Weights of a small contrastive audio-text model: muon at rate 0.0043, 12300 steps.
Rows from block 3 of the text encoder, named by matrix and row number. Rows with one number belong to one neuron. Each number is 500 + 40 x the weight over its row's rms, rounded and kept within 0 to 999. All counts start at 0. Numbers have three digits each. After the name is the row's rms in percent of the matrix's.
# gate: MLP gate (text_encoder.blocks.3.mlp.gate.weight, 512x192), inputs 0-95
# fc1: MLP up (text_encoder.blocks.3.mlp.fc1.weight, 512x192), inputs 0-95
# fc2: MLP down (text_encoder.blocks.3.mlp.fc2.weight, 192x512, transposed), outputs 0-95
gate.300 034:473359517538547528452538501556534518492463482467523504532499483516482450502493488487486494512434510488511455522403527536433488460456486513517490470501530481533471495519466521515465449578545497474544493494446457523470550514435415565567560456587515542457440524474523477460499474498471508511
fc1.300 053:467560532515534503500555474511431548517517567494473504471491504445530502573530563524547476473446494470457524565492467476476500509541477446580559535500456446466515453493618496530500463433484518524462424524450501520469506405488498517479553458536458535549486451531515415451469480533485507470
fc2.300 038:524511484522447491568501504442504543546529530491523523446475505489522511576477570495498441467486446446453546470516478476479482594536492470550584507477453521474489438499528501529479478444550518500473400536525511468426543444521518468511548468481571471488436466578514472506449509584448507530
gate.301 041:524566493535498431533472451544535479517505550478503467486501495552555484574547490527504518440527502464489510462505476509501470498526479524403471509479496428501460487471479452436441515555447503461526543487471576531481535424500462560479552529498529451502542499541517534416478506447529481449
fc1.301 063:516512572568437573570529498438488464517493511517507469501492514463519601543546471464486471551510504489457534428556403450449469534448536522543434506472560424477538505511509531526507546479518565417499393569523503536511499480440527488538532498468538534468469490502485467443466445564545522463
fc2.301 048:545563598488405537558506546458518483531545457493468469485495516494561505564577458527472476521548496451457556491536505504486508532466577460509490471524532460434508498530519477531529476484474524477441465487457558532466456504456512472543506494534495484520541551430465479484532448537498519438
gate.302 084:541591521426531544495501454482516423502571492489488505526448504498480474512531583575487544482478471500553503492453431395557476439480463523521551512525549483475466462500487466463484485565407497542525454539496480540533519494522479450466506548479435563510492500478498433535467544481501453493
fc1.302 092:497449464449486467455455525489470517493494490472464564474497525544525472505507532533496505447443496483526499530445556519509494438450527509533475441431502550493576502483519508555440545528603512559493426494544492506535552551487545499464498566519517399492436518504559513539474539475491412416
fc2.302 078:535464436519492475529471531588512515495440528440418562463500487497526483455526431502471485490483541499493529538461605523498501431530621500523486438457454536513575547397505519497525554594529546547497479480577476474484539543455491520526511514490497441499449505483527587490529557511540468477
gate.303 090:529538502524473470522492584508499495445484527528480536567483508508427477472426518495469530454525539496582516459496498468520528475453524467461512476485561426511465428502560440536430550488452472468501512454402461466571496483501469495455598517526519509556520504472416517529441466500535546521
fc1.303 082:474564477520503496535452473515494472490457531505518446566507550524463498494532504558553496408471552455486433493485558530519556448452456481528502482533491565476446463516418432518564532484446455532526563425458462545477474486431437472490443466548534526533503486516391553486504450551474604567
fc2.303 089:502475540484542432490581483484476492421533587499541469480526520560507482426426561502494520457451523475499524519519435492528536542524410545519509506525475464509451489502576540569633496483513471510423527501487453397481519505538574437462480548477471459495524506507465471569507481477540505520
gate.304 119:463504528548515524515522513509549556483578524550456472487416520498513577531496460561544456544461509509509429476553523440568493511457563463514517477586551411531424476524503461542530492493493495507510449495501472445513459543515425536509528565476516543464426526421454417401488461527469566451
fc1.304 098:532466474484505493508561506501416492502528555537520512467568479473462475457413536547450525520472539469559448511525555504488511427526505480497513523519511550510480430434558503477488520525522525500469519457474529494503451504407514567424478507418485431530577509521546555526431563507510498525
fc2.304 128:509543549573477556482522489514548497494537433399467499468505479494503394572495515473559455430518475531506495530464542534507459552475523527485505499428463446508521512442483503537529483491566479530565404454464499512498549559547474491546447504499503469544529472519508469474464554484517488534
gate.305 057:551489481479499476501488529413499516451472480442488499465440553496548433514463475494503439452418520479555483579395496458472486448527474560521472600424567500476464538516531482525534520469528467474488432543505510494544544573441469470516516557572457476505471505499516477402538540455452477502
fc1.305 111:463470535572499520525493510431536525490488509556460483552452551453541493469519493521568458527420475493508487470498444500470477435368560424573558473491547443524520493522470492538451512495545444477535489530542498414484456528524490504542557489471578566443463504444511467423573466481417557545
fc2.305 070:429530535566470527501522477500542495552491521539448501513466515473448561481508476551530524548442473498544491439547479505480535473466580414563544473526537482524470464553499455459504484537505486470611508472505488483433395529530465467509528478475571555519471536451426520451607457469458554517
gate.306 062:525491451477534534519417556604507469454508559531497500447510453495521478464495497483495569478549420574510482527448486533451554459475563533510533495524507462452528480483475493493447513527513550525571565511476531520585493525531429517443607492508514497504402531496560517422469547435519496500
fc1.306 076:503520524442472578498500460480465434463518429471572509468516484465497594556497428501465504521520527512465522488494474472514512527526573550476511511486437472479461491472522486542561485514456590527471532535507477548522449492479472409583517519483423420526459561488484523457421508548532456539
fc2.306 065:497556512530473536561466481457487504454512419460557513467511468495486551512535436509490473518497509465503527524452431486516528515534544557465476552502503417465461499454485463496504583471455546500449497538481487496448405499481565521512463481490436497531560527538383523518449462567520493469
gate.307 130:461583499498508498501535555580501449479509506504536497525430501508567460475468455463505506452464489490536437527513462529485541426502502575517515434405574456507472542439508514456521516572441522507573466506580514470498455496471509496520531519515488531469494473503517461485429541557528493505
fc1.307 086:492498470530493525514488532480401526516471454539523512481523583593471570438562523506489497479533511449499490493531458578544424531533499482470503520498474499485492467478457520484484494523529488456589430556551461442414499499509490469515454495529514450478492587509491554451436439500512521466
fc2.307 109:533515500498495526466505518463529496498523535493435495482475484477500510455572533514501572488527634494484458534514501534533490532521458591447447420539455525466466555490453439563542533472542539484569541465493458546422464440502582497499455562479517459476463490475445495470532498579532487434
gate.308 068:533497506512459508540457557546504499539517452519477508483452544560445400466442468501464493542537469523465428503495484480466596515516433498485519469447520441532465554595555468585477483449467452481465496474518507480496538479456456489492582456518493446465464506492445397450541550438492493601
fc1.308 060:491450531519552488568467443511462528569469520540507462508495548512510428502565510508484499464451489504456490564541506567497456517506484397504546583436498458505468489524519512517550559547473438384492579455514501489455567523504494524459497415502531516514531484507540526508507498487542529497
fc2.308 060:480476477499533545548505473466481505542471501506504522485454550582488448578479551490490521466548485438470518472460506528451508465478484497486525498476505549499484445588463497549519515490408532431526501453485512485570532525483568511531499538438518550530485500508463479489508464459497470527
gate.309 071:500510492477568414464463525547522467488529478504565488442485526543483463470452506539503583422472547466531517528495516442566556544446426577500575564465491485508476521476537529571502447533513509449492451479417507557562561471538449535389493495558464406482537566533484456477507502493532407457
fc1.309 059:427460542512572446502538542545512493440529414491516520504482570472493510474521477440511448476498459436561469517564610459547450476471553450503551523520426442525555527474530541546459557457555457478519497438461493503472499477477529544420494491543478494484571494540529489495567560530565490483
fc2.309 066:462499416500485517509458559542497518482502512450495565511529433510533517526525448569573484435491485529508458491493456502476503444503562518502522435598461519530541456602548482456454450513451492501478545478484487472526512586492491513470520487476513457535501465485494484526598490535475537544
gate.310 115:558472496574509482523560540430542479521497543525496453551552485494491512540484455505471486489597521530487488473556459461494546549456506466494499490479476396452503534502535460517442508437565490470494437466473518538474546445456486486530556533540581495472513525478505446496446481594524475504
fc1.310 097:448467487458461437487409485534484488487427511519545542512561486557469535455519525545461586440569478510562498482473549583577540503546480449422549508439463542511461541548461491456411502473449469470487528415462565453486488560494442510390476521537548484521544507455533535539514513457515492471
fc2.310 103:455493456455549511428530515620532487467487550492491576537561481475489465489435421507479474539502530549480528510481517547471463513465437525470521468481488545540546480542403508507535526546450507556484541431506505395545467578599536534502482541492543515538438491497509562551529490464522556562
gate.311 045:557531559487520502478471472524419422497576523493473501561444523529470448489433526459509565430505506503440531483505519494507575479439479455457515543422558487521384474499534486497482433504487490490459490524532441499525482517439476419459573517437526528487499579494509429496514563487513518500
fc1.311 058:529508562480555468558477420482519474465508512506523447461519498484478472509478464454492510476523462501509506512460458500603504586516450555475480507462498518443411530480435530429546446458471439509509484530482488537504445453544521458426487516534505592495521481503483553456509415552526458526
fc2.311 053:509513488422548499524471473496544441423515511458476540467511476502576497491440435442547520484436510483518487504495474497501506513473472582501497508475468576446486462555483539406563453438426505497452464528488439520546546482552566477432476605524494526488526507526491517527516506505523511484
gate.312 089:457516493476544496519471512554520539492518459479491529443500477555486484473483481462458438457460516519470494583495584488536510452525458564511487558486515441532491551502500400563451530482576478515513470494536522565568448526457451488471518438513444439521433519517565498425507503570458492522
fc1.312 081:448478493488488433486476539485440586560452460506467516505488528573514538521564506462472439524476563533513511496543562493463442495511521558512465465516513479513513525503442441527475573473575524496510383525500541568496540553429489529510497509550511488494411529437532539426526513540414530422
fc2.312 079:561469487529435465451445520507502598534496568482542450585511499507496454479552473494495519535496532495534577489490538526456466476504502496501462465437544501509516571479575496472456480468530528439459528477455497534501611502448526476470549471501535524460440468505562498491509518501503455519
gate.313 113:479467435473599518451501544482554414498471549518487440501526505559529487471436494473541447519544548455524493483441498486537434506465449501448504457559519513472511504440463456526434502532555505535515454480557482577515507468465538449490564515599485455506546519535471490524489520541588484468
fc1.313 104:467566496505497534492495480511490522602495513474494386491560478501495525457486468501494449485595502458466433490465454534583509561525480466491548512537435517552440536510494494530529400538498448506535484480466505515466437425515484451516521487545492487513495505491501528462496521478528452450
fc2.313 113:482577522569458496534569559532504489542507460547511431522517484495607520470481469511525525526502503506487548529524509475445452451503512568530515489463524497509505568494535499533547546477433523526409472514509512513484534533464531500544529515423463529425485470525511468492530544565509498468
gate.314 080:496411497487461549473459535521473489524490433504450476506533432520518482498514540563526524499532484403456484456516527501495537525463524495490494452516441458472506527534505536553436504600563610472494522480537510487408541490494466540579566442474525403468560541510515508477533562480525455460
fc1.314 067:439521494467496428560489485488467538555416460483466518503526486500414583486504491522460487499479573553553517500531496451482500453489503543543520503495488464544547590553518497472467521485484431415458512505479543489528427546440495514513464520521468451502452532473487555539521491484460490478
fc2.314 065:499444424551439482506556575517568437524477466493454520463445523494503548512497435503487491523479463517500425457514539473558588506473515497583490479487501499457560469499423487458435558484522506455551502489532482504521495537515486537493489440543519428501476518525492462508510467536514526470
gate.315 091:544545528519502452462509528450492543485554575513538485504453493480550507484452487489510505488489453506569493479493477441560571504512444474397481553547551408463536520430435452461456462505567436462522481600500482535535497553443460432513533600480547532505522530556457495505490494538581503419
fc1.315 078:561504568530457534543463437512510521498486452530490417490507530482539427448473491522465486460434466483524429492418478411501552469515488489471480538494520492528538557476403446457543518455520496568433493533543420544468477490532530497476478492541492523507492493569538542499458508462481475530
fc2.315 080:554507517450486523527489533530513502531488513451465529493499442462531458478438479462473508507462507469484490542506493461530496454544445508504474455497454523429486449535407513450485508564467532595534427507421539520555535504405499465468539532476502485493563517511462502504541511500484599557
gate.316 063:510471474475505574476516518526546514524577568555449505519385564432474430502536482474521491499456483456452480456449513528526570485425488484569472519498584545504491484514486427488541482505525449452538515556536443507493556540530441447482521553522568519464499468500487449475498456509525514494
fc1.316 081:445518489473465481449514497508530426566430420502513542481587459510426508469465478507488446517540520465515564437471541486515510466570481537502532464484546542472509499459547491484507507550591522491513485454517524465484503536512526490538370461487438453560509554467491527499505526518480422486
fc2.316 071:447514516497437454521521554502463450546468483490456542463516476473495481460451482546441487459512534470530550486438549526470493487521544531470516451510501531514498540506541549503529568523513552453503470503487537477503392498487497506570478457520426413472493464451458519546519586506471455471
gate.317 100:467470471492564491509441539534523535461500554491619523536492469512476482494475522517505553485494503491482480512416457471564515461500427447459564551552548558531493454424524405509488444555486444465501567381466481466524505475532555459547507532511465529554517507519516514554494536429570510528
fc1.317 070:483552496506493517476566579472445448510497553490513473424500517487470502446526479529543523450548535511527447437508448450509514480539465476464566465532420545485541589510531494550483507470471543454438551520529500461524509424543488444471514519487522527514479554468453367548521460536529497444
fc2.317 100:521518437497495488569538548547516504585503561426499506495502410444543493589532502481526476477531513517433518429469530458456544514529497458519536449504497458501496527514465531411468429526532533496481602534497485560574458470468495470533503442431466446509507506555559427452517555517517430457
gate.318 125:477508512504523539470539466532471534482486480501527531480565478491464511457497527495512539530551512531479528564434531494474520501454462533499477501583512482498465391437483482494514550523450520593444486492479493465499561447506528486472603447485533411466481491510529463541544550579523460476
fc1.318 097:563475467513527513528487599463517463465514476465520513495525529513528507515459493474450471481546494446546538454516508471542535518577525514501552489486485492466554575557513478484505440461576530488458463520502490530506420501494448512540436522503464573510432509426448464447460528463484509578
fc2.318 115:541503504460456510518531530489543491463455516555549471481657538390582505515462560493514513528456481503518428493433496492466483497482487530523455433487462511483582448494576480511554494444508535476454505461442537534539500502508426504523482480532557447451530517489461549464493506494492586525
gate.319 105:539526490456538456495462557527544474450464477481514451495504544547412446533446458491454481508532475458585530485467519468506642485458463578579513472558528489449486477524526426547413511523554500515501477461557522478527446522508500470495516543529502490549478489457437505496491538462534374488
fc1.319 101:499469500517491457547484545516495522508444473497447587489483484596481450520466589469552517538428515491492504513463484527500516454437503506543572483471484568480519523484523520567425575520636529485433463522470519481504590534513537541499529531530529426498457522487514459493548520496489471504
fc2.319 102:533426457478490466502450502530495514471528535497471486469473479562490483476507497503449581519447576525530524476442560491547447411552469485504505480506501544504552617526516475504516506483477520554500506403541529476493413497447540494470490481515470454522457595468539518529543515480455486514
gate.320 087:463460528508585495511448534510515460508511536508530496583517570492502492477469554582483462500476455426463473473546452458568476555421484428442579481536490517548414498439460447408484487571439475494536515512534504447477417519633489563533546484487549536523555524484486521562477507520534546520
fc1.320 070:447530528521530512548462549516483526540461485461530491518442520396489499519470432489514525473435455497495542490545515479525540596512463472468596496527554508511416534511463530442525472530507545546467558509478506386520465493624491504545502522559502542458483512565531464503610499486459569589
fc2.320 066:492519531446500472508450443514473469481459503483582485541508565519469544452556493513496573506469463479535506467485466485503606558483468437531553482565580482553448450515417519446458540510452462487452518530519506462474477547624463496496511543438533544481449474490529490550447523542560492527
gate.321 097:543544430531466487470552560479558509517463504535461542509520457493424480501481444486421486484460498464488464486499627483479532465500512506538546487479502479487455495497493429568517566568545509441506472491540510583478520487495496520556623438592561433522496510490513486418509539464564459522
fc1.321 081:437459551417603482458431477493438464466491435490508518515479490583502542527516503520480500488536453496497511508520522468493437565541472509484504589527513563456493502544426500512470515469542494495402475575502470510510502441499539520470512493475403538482504566519516515507517445588564501435
fc2.321 105:501500458514415442543515552466497464572455525478514550522500480563517493505417503459508473522525416540562541481524469546481524567451577460526490516486543489475550554468570439470461547508533473555515500477471545501467502441436613507498509498517473485525495429560567464520521468465499428507
gate.322 066:554422541497498503454497499519552474469496528529532543465480464419563455509431490521481494488520456475528456535516489530503520440503435563578529497459557513514448523433481439493440466503594506513463484430476513516574481503497472575496494486525526428477502500558534437608517504504513526447
fc1.322 086:537581516510508453495526463533497505557495445504500440441559431501468499470544489490493514474557530501501512493513523467506476535574407622456476515537522486472463487503508456437512465518500516496463508497418514571483521461588449504486424548496430494577489522530497489519552473574508450524
fc2.322 072:493517464460500453456461481574473469542553437507575473473557453503530457511431441496499499497484544467530471487514451468533487542532466528514484508622511505514430509484493528452554462449497556525507426480473441532493555436525422500490563512498488484521536526563493502522464515498515459445
gate.323 094:452454502547550524566504478517522451542533523521487532554463513474504433534446544490499440517479508518511450467468588447576492471525373505490502455456469467504481489455515488520456511516538550437403529381494471552500559594518546552535491515548510460502572488513532471477517514544528494468
fc1.323 085:534593556513527526600523463518475445459536443506577452535484490455579495556542462441517438511518484465447542484477480434484526544505453593444490469488495502536479516521526481444571484464482480512414435561492484507514437469473497434523534545469525531527453507543495452513458522586500510491
fc2.323 083:521532540475537471485478485553535519578567498517490476514474449455557502579505413436555402447471480476503552557521525470520473518506511540477464520530558387466435474457483487507522495492553515524468424522492551518523426489486494493544468490500489525546537466505540466580506513553491512493
gate.324 103:541470500511518503488555512507476553526496479521567566514495556558456490482502445505440452462514518534544564519514562479501497520499496471512482516524504432527513405509494460549446582516553457507480503468501509522462458505516451442492564504507548467499377550486508381534512552538476459486
fc1.324 100:460492444492476580534506480525505523481528563470502484505527500577493499505563513556587480561481453533488439475512461554508487518468527468486535522598488472477513503617454495545500489523440469462539558485445465493518514540509399516500496457456535515449508426459417454494554467450459491498
fc2.324 111:518520527490433453491471513549538581490408514498500472430422561422494503506525545518527480530502564471502497473539492510516396522435461519540534405492431519495531494490523499560509504510507481567469533493527582408505481501534524501568568524537455473485492611541453538463499418488557501431
gate.325 059:535445515511507546517445522495513522467554450547549541587482512454503487431471550512505479461580484479503501487425489490546578480406534490529510478501509484565429512449476492455477441565423533550464494542523489495547513493491456493541557490526538475523470579553527513485487516523491482504
fc1.325 060:489497480465513456500527467557483472527477459495537507413505458534443510517568539491467472514558543479475492521555512460487462510528521536511460475613499422495531560503541501511498461497489493522537502513448485571487429537472485405479414536449456466483526534537489494568451585535498470437
fc2.325 061:525564513415521491468554574472459503530452493497497551489473459466606519428525506492528490516547482480449428436520551445547528445498490510470470515550466437433453500513502521497492466503469499476475525507466507569590486518401481504479447513503557449527512540477511455560523555507564548488
gate.326 134:518496497547445462565506532559502504512539527537539526537459510477570422510506473515454527468478468446541544507479420471557541549526529472505517499506537447548533501433500438471522520492526452537447495562516492448474481507528445534501581447533512515539506498582472464474493502484488507432
fc1.326 101:449577475446481532490460543487545518462483495518473616498485555525482450498518508517402496594515487509516493494461498578519447504445510516527471445512471538531517503452418517476512530507544416521530501515582566447494611457539487489473456531450479515410462482505499513487510479523455499488
fc2.326 131:550483518477481480493521548549489510454500550482547494455497479438519486585487552447551508430497472534554561485507457514536547517459539516477476437497446500531495476507520431453551405509463495499430543516472477436531562550482576540475519467525437496581513474448477525515495480489514451530
gate.327 143:475500525470518530453362513568520509489493483508586466450544439595493504489487446496558521436487500446547499529420499443520499503512494491589535601476510509504484481450474444464469468526492508424459524473480487609507513491481454513473496533485455465476490484447485487487456502526578464444
fc1.327 104:453595515463510519528387481563487563531432555464491481504500447523507530516454473465534501447465525490524483501440534545456431495489460545521540514461465525465479457461479493429494480451521473431475501485564513530560493494468509513565583564558472502477507450489464541517470441492485423452
fc2.327 121:465536469486534538493492521504514441492514484488560478493457647577465499478494505501525515435533540499532513549497465534521483530467403508539503524503485537488477499529480490540519512443437542569561392550477495484477461478537527509418499491507492512420521542527511488431519528580501505461
gate.328 020:392443481571491491505512564445494530586543517524521516549493515493472478445478541550494436473483456468469462490483481517550478528470457527524467599521437525459558519454476479498442543477495472489531509486484538550528502494491514497519579505570487527414402543482498473491534546484481489428
fc1.328 046:497533577505504533518520471471435524571489541545466459542569481441539503517544579453516414476506471505465497491518453436446418471479479504511504572489551435525464498500528473486446510439546509441498481538533498549493544428544473520539575562497548537498485469523519430415461526552510508493
fc2.328 034:568538553503493551557464466481549523554561501464474517491506457471554487518444551512484475511528473498453531426529507490448448495509537490478510498461520469495547461532533438479432491465574536469502448475509502543464509510480446475525584542443613506536486463543534430456501525496532498519
gate.329 068:529434550518480553460471480485610452509574536492503488522567495517516459502489539449465503451576527507493537548499493507534523435466500453508470523442580538440525446505546434455429417483504516529525469459508503542534486471567483525438543464525522504542467480502464452483483519525522482531
fc1.329 097:512496536483431503564526489479543475485578482432535501546477500448457516556554490445448544519548489509484494519559425494598472536539511456512515550402503540451437466531522529470554440481382561518472492495424502543555507465560515500480587501508463517498463514492461475439461444564536496539
fc2.329 083:492550547518469533521446405471510452464556427437524473540499510519427524555553440517486444473502486528510590496526499475492470554498557491515543539525513575463473527474474499495559468451484467536446480442552512560475478501541540482463502457470361582542472491485520477525426477534481493464
gate.330 074:539471464504546522501521523578534460535516469486525552438492469537483504482437514531442524454559524480530508482551441431529559539446522456508536536468549477560421469463588422553529490544502473520483452542558492479553547503490402493550599470524518479533484437468437400490463539488503502582
fc1.330 070:492480482573423458468513509547523457610453482502489491523557475578416535509521489519511472503542584466535461462618557453488462442523523580482480519518556424479514487495485469534524554472557536477520437572549471573502531596389468491459465532506496477534464495480531511510471495508455477479
fc2.330 065:518580506490420472492517511525476486549463505467521545473527554509467527485535421480447470523505514511498554535533541482474457503573539502522522539570513532472474553480539493482485480461557523464480494466469494527570425518443414484483499547437474440555457500487489492530538475468476486418
gate.331 089:498534464508468564479507492517497505486526476524537504509554525495466491437466526542420532554481563519480494520473453499457585546489558499536565517517519491556465419486455543514557520487496536560515462501483489473392407487556445513505595458554496444485415523497448488551492485469492510478
fc1.331 095:585502529534522388492484569467576532465499500507504492481466508498512336459496497417498507515527483568548487506460538484489506529497460529474468465544499514490470508466524460489483505500582491506516548546440515481526458555515468549474467489528470541509493506500570536483521521468530443595
fc2.331 087:471517464498595424434496520532466491494496453544552459506541533607509473408501495498508516524499518533563471528477544517504537505555493520470562553501499467487464463446516490408502466456524417553505485474526526478491481517550462494418481487498418576484497505484510557562489497464514454595
gate.332 123:578510453456470502529481525373463564509552496479564595558541502481498480479490521564501539484510506507522495462484507501474457526453526527521502519527450440449529450560539456528434485469533448485525488549564494525521575413457478478552598535470516499508424520500443453454500511417540515471
fc1.332 085:481549442499397525531501541552498450522407430548492481486400555451475422458540470534444450491520509535538449465414500553544425444515478579511531500549566467485505556481447471518520516436534479485482474511442489452528495510542535513512500531490414525489529579495431547569556469540582489464
fc2.332 095:527553478469464502568475556492503464511476555495463523551486477468487494510497480438491502543548522480450497467517487397566457478537486514582464538450467506488550484494509507498517544561474466472544458564412507498591458597504481448495545503522513507449490439434540549499448431447460479540
gate.333 121:535443479549545499498498550516598572512575503486511467461458551506468489500455522474523448500508465504514457530509569419548512443501488525534445488545504399474535537408536487480498523495536471485459549516527473473483506504429471479506493458523465423461502525575571372492561417494503482475
fc1.333 086:592436465526462482530490522468437536503534523442504495481607460476453434516499456455474452486489527498443519556533575440515496470470513480569410466545488480458508498526583481454572454543485490473526579495515500424513505452501559480450492495490487441523483536490576483478558542463491479516
fc2.333 116:483498547511483500470504464369444514479459388462487480498427485476467497485516532521481480486510535470441465540450502542511438450520484529463484545426509558466456535585477511603532548434553487488504526475543501527517523456451543538586540513581429532473511517453593533511473508498460546505
gate.334 056:597428456454469524486479542487522501515488551485449601508503423515533456523428492461540452462507549456566539543445521445519528418490509447511490563477514494474490538485485444513457480516538529513505500478555497492559535521522492532538518469519540499529558459468545510486481573483476455422
fc1.334 049:517396494536458500405456541512509469451419465541470577474512500583565456476473475496494469512414478484495448496490498496476493507512547429470484480504585566523523508516469476496523556540536462503517554440538506456438431577444515534496437481535518440494531585507561583455565492455471522577
fc2.334 051:487571566477506461470560563464518511484426510505475511507515528581523524493498502509471511478453464473533461536471524502556525490529482503466491458542540489562505440626476501519497517527465505481480537410594535465455498526455540493472396544513429473578455512470565524503495521433450501506
gate.335 056:558441546564501491483485466542479551512454523547530525460481476438504486497517492532545484469503504457516452535508462484435556561515462431497515569461510513515491571536468415524532472505510464507525499481572546494475493520494477483555492499547524519416435578480438374364519527461507497466
fc1.335 065:531454443419560549473481491531475511432521542453463524460529551511397521516483603513404551476449434460478435535516504506548540532495490491494499492497430583540472539493501469490527505503487527464482523462525458486505535527497505522496518536500502420453529543574581528543442480486549524470
fc2.335 052:502501483536499499475465476423477462526504531537425551533476557461588463516487536522475491460508473422495449461470557566551480536476553482495443521467483473450558494463478506453489496569465478501414582455569503548514522524510563478499533473496489480555517485540531541485452498495619471501
gate.336 121:497455461564452539552503499510538558527448524473568461545455537455561532586520501522536475521440513479448467484475543462457515437532442481468503509493504466568518403536497481470484554495492493410517511472526508490461486489490519573548464547509501431542504524522496511522480451518557542476
fc1.336 126:489452517444477493516520443465534477478533504558482468487413499416478499504495399538509556544508499532550464511549419493576586588462531470549524487562518523512493469546479510487530515461539484522482473563505439425501486465526477490545506476534483480498434545436406465487537482485467456561
fc2.336 122:466475478550495490538595472454488495479512480535531483521547454444520524478508479500504543561507488499485486454532450525487469514535524427481511467601442455503466444495542533514584511503495573468523516526522491387477432490461473489568498482474485527526517489363492457515517475521503555598
gate.337 043:487503463463523586556539472466456464474590471526485516505522524478517502517497482549457440495496519519452492490534524475430510472478482489483447487529494496502504499546450469535475558413466490481452553577541428538517501518489421493550604514499513469508468533558523424494451587507499469541
fc1.337 084:566512567517557524548544454513483514503532534489557409497547452483538512536561507464483452463563506519459470519498475510446425530561450567482449563533487423473445506488547453454550492421483513480485479528474473630473547430456472467485527495464498523472524459557479446513397479569527536434
fc2.337 056:562536571450517519546473470489466548529585593462489482505515463503565501511519499512505479486517464468465492529496448504424465531488454544465434537503498410420495464482510428523541497441486505519437481543471526608540594419475491480508519507448482525419515467524472438556447514532500528484
gate.338 128:400517472506535496539511579550570532413510496492516491478505542563498502442496515523529561481528464468505441523475450475559486507492500498474539495467473476513444466480520500508550496554366384509503474495498519471540574472541511494463510494465537491426525535514548496544457500497549566520
fc1.338 127:454476486494485525531590525504525467556418481476447463482481490515507615507531443494537490506521462503537472460563517511485516454481567500517538458502465500486557469570611480551466539464494542448552469449491520478482444447418486490554534486532553480529491503380454515453558522554473436563
fc2.338 122:535530507499462486492562537562520524546554459454530528460504508543502577527544425482544488503477508539479538492568476507465529501493499539458479453516450486507573502537560552538509513548444463477488414512451516525528485462447523534491537509454532488523410518456432501392458488511509496486
gate.339 026:424530499501513492506455485561484458509467525521482576526550565466490582470483498528513522510520482515489496501501494507437512424447514434493584551507529498462533416463446512458433550518514458539562518389461580515449474499456447436473526507480514467500519546540528531489501573511528520482
fc1.339 068:399492539504504593536482487487508483494484473447535541551543561468543581523477529522487432477480440439419519480532499439486423493498537468506529509410502523552507425509468505501498515564474490463500516462506515491481505481601534529499556518480511503486541552542525460534483516517549553481
fc2.339 048:433528506514530560526505486447487417537475477451503515589483590497531545536512534567532439480536463465419528452532486468458436540484535456497509466398510547528523454520510520544495498532484491466508495400466540455497524547575493501551543504477513474533483498520563489486468495511522555522
gate.340 151:579458511497455563511473545537494504468504482532583424483529529508491515511467465506478501458425482410595509514476446518502618517457442464534491490466486521471437445547547490499436505510438455456499539434474531465508515497533445514466487462542502482520481486517440437495490533529557464461
fc1.340 126:498518537448529493495511473473455476455493501582519494465557557510534449566439455486442458508470422499483484554479501442478507503514485510520497519490481520444456471593447516480480468490462559527500584575431487369518502476534463491488435507476504543527562508530528444510508535550479487588
fc2.340 134:462502425480447544528502529465561474478467527451451518540534514592492557522425522504507502508475505485541527526562475487536519431515529512531573567547499494395477464510515471540472499454574494411506496507500520523470463497537496473510459546548490393498496522487469524502509455494421472466
gate.341 047:491482480560564463472487559516541469505531514479549478515514490513512546446542477525476462524580464533496475509412449543576512450514468497510509448488520443499522491459499495551447512508550467525474529479508499579497533513482544471481504473562541467546429540543486471518494511517449486418
fc1.341 045:569488549473540543508513447492501514522490452513547551514512421446472488558546498462503505516538561482449473506488501470472507495491504502526451415500529455473474497476549534512477474459459494496495458546497482534485498502410557452474437583449463510460516488527513581465475525518491423424
fc2.341 045:570523513512483443493528454489521515488527469525531543456488460501491447601460509468478431452441481577503516493492494502489451528418488462483486570527479439494514500473523553602524475558443546510488426488503496511506454511434539557508502560512523488569523526510435511497479484515522530523
gate.342 097:479459463497563512513495521507595469492500470548581485535473565489562459509537517488480442516519553557508479509586512506558526504531410494494483503491526422558469540477502415484487492494574444393560481540506510556512539499538429497459570473518507496484433443574470452467506504526522535535
fc1.342 077:449470538467464493530459483525454470523499494529491492503544475533472520414481520443506499537465496528547530465534487427429555494515440521520485388525559544518499524470449497418472539533505507506479499459521455505490500416533529502457452471442584535544485477503521545528533540515485446484
fc2.342 083:530562531506505436509472471480517483524454523542521449522533514540471502481450471477498463559548529535558488495495522466593542528534487435516542494481453490483449539472453469482484483468551492514516441460453521480448476545469559499474449536582550563530516491492512452532541385531501442496
gate.343 033:560489493515444472509477559527493540547504485480512512474483536447551509512493529529477462509536452497516459474494524571515536491498449512515512501444521512557542518470515423536531477593516484483504560508467499518436434485439489498556485486519545458494581489560467508462538460494556431464
fc1.343 059:506578576547520508472536415506549498470534528549501414519440539426503528455485466493567478568483496505481519474486451540492469502405485459542520510570516395515493524493418504519484454515468460508557511552508495470508419521504467452517491468450490578467454493439438501463560496539457532530
fc2.343 045:496615524500496560466587470502542540468556516531516449453492512482463457487439465472505506465495487551502487493570535494487475533473476455538486491612556470504525515545483528523561452512466537446544541518504491478427448574526486485518476526454531531483505518453474502423560416454464549471
gate.344 080:556537517510506510574487517501538413404521548479501492495449556487449515509497527452468478453527459511446528503485515515501471447394525498497471520488531466464510587469428505509492456543506496533531515577496446497541490549572506488464600538557510587555452490543559480485469492496551526509
fc1.344 069:474573549568513539499495588481448463444498451524562541509450489433475473539541503438513479519489519516495539461494531502491492465448552476513606445461466514454515522476507522512538473540567491541509475505477503433471432451526503506513554449475501545581455476530557513440500533460478461575
fc2.344 082:445549492512507489583584555483529433519496486554491457475501470449531528566518484514497472519515491552512510501542534481401530500479502454489638527476482485539503457520530549523527443506483494481490524557446535492485466471530493531515469396484466474556472513456468549441511506469479441521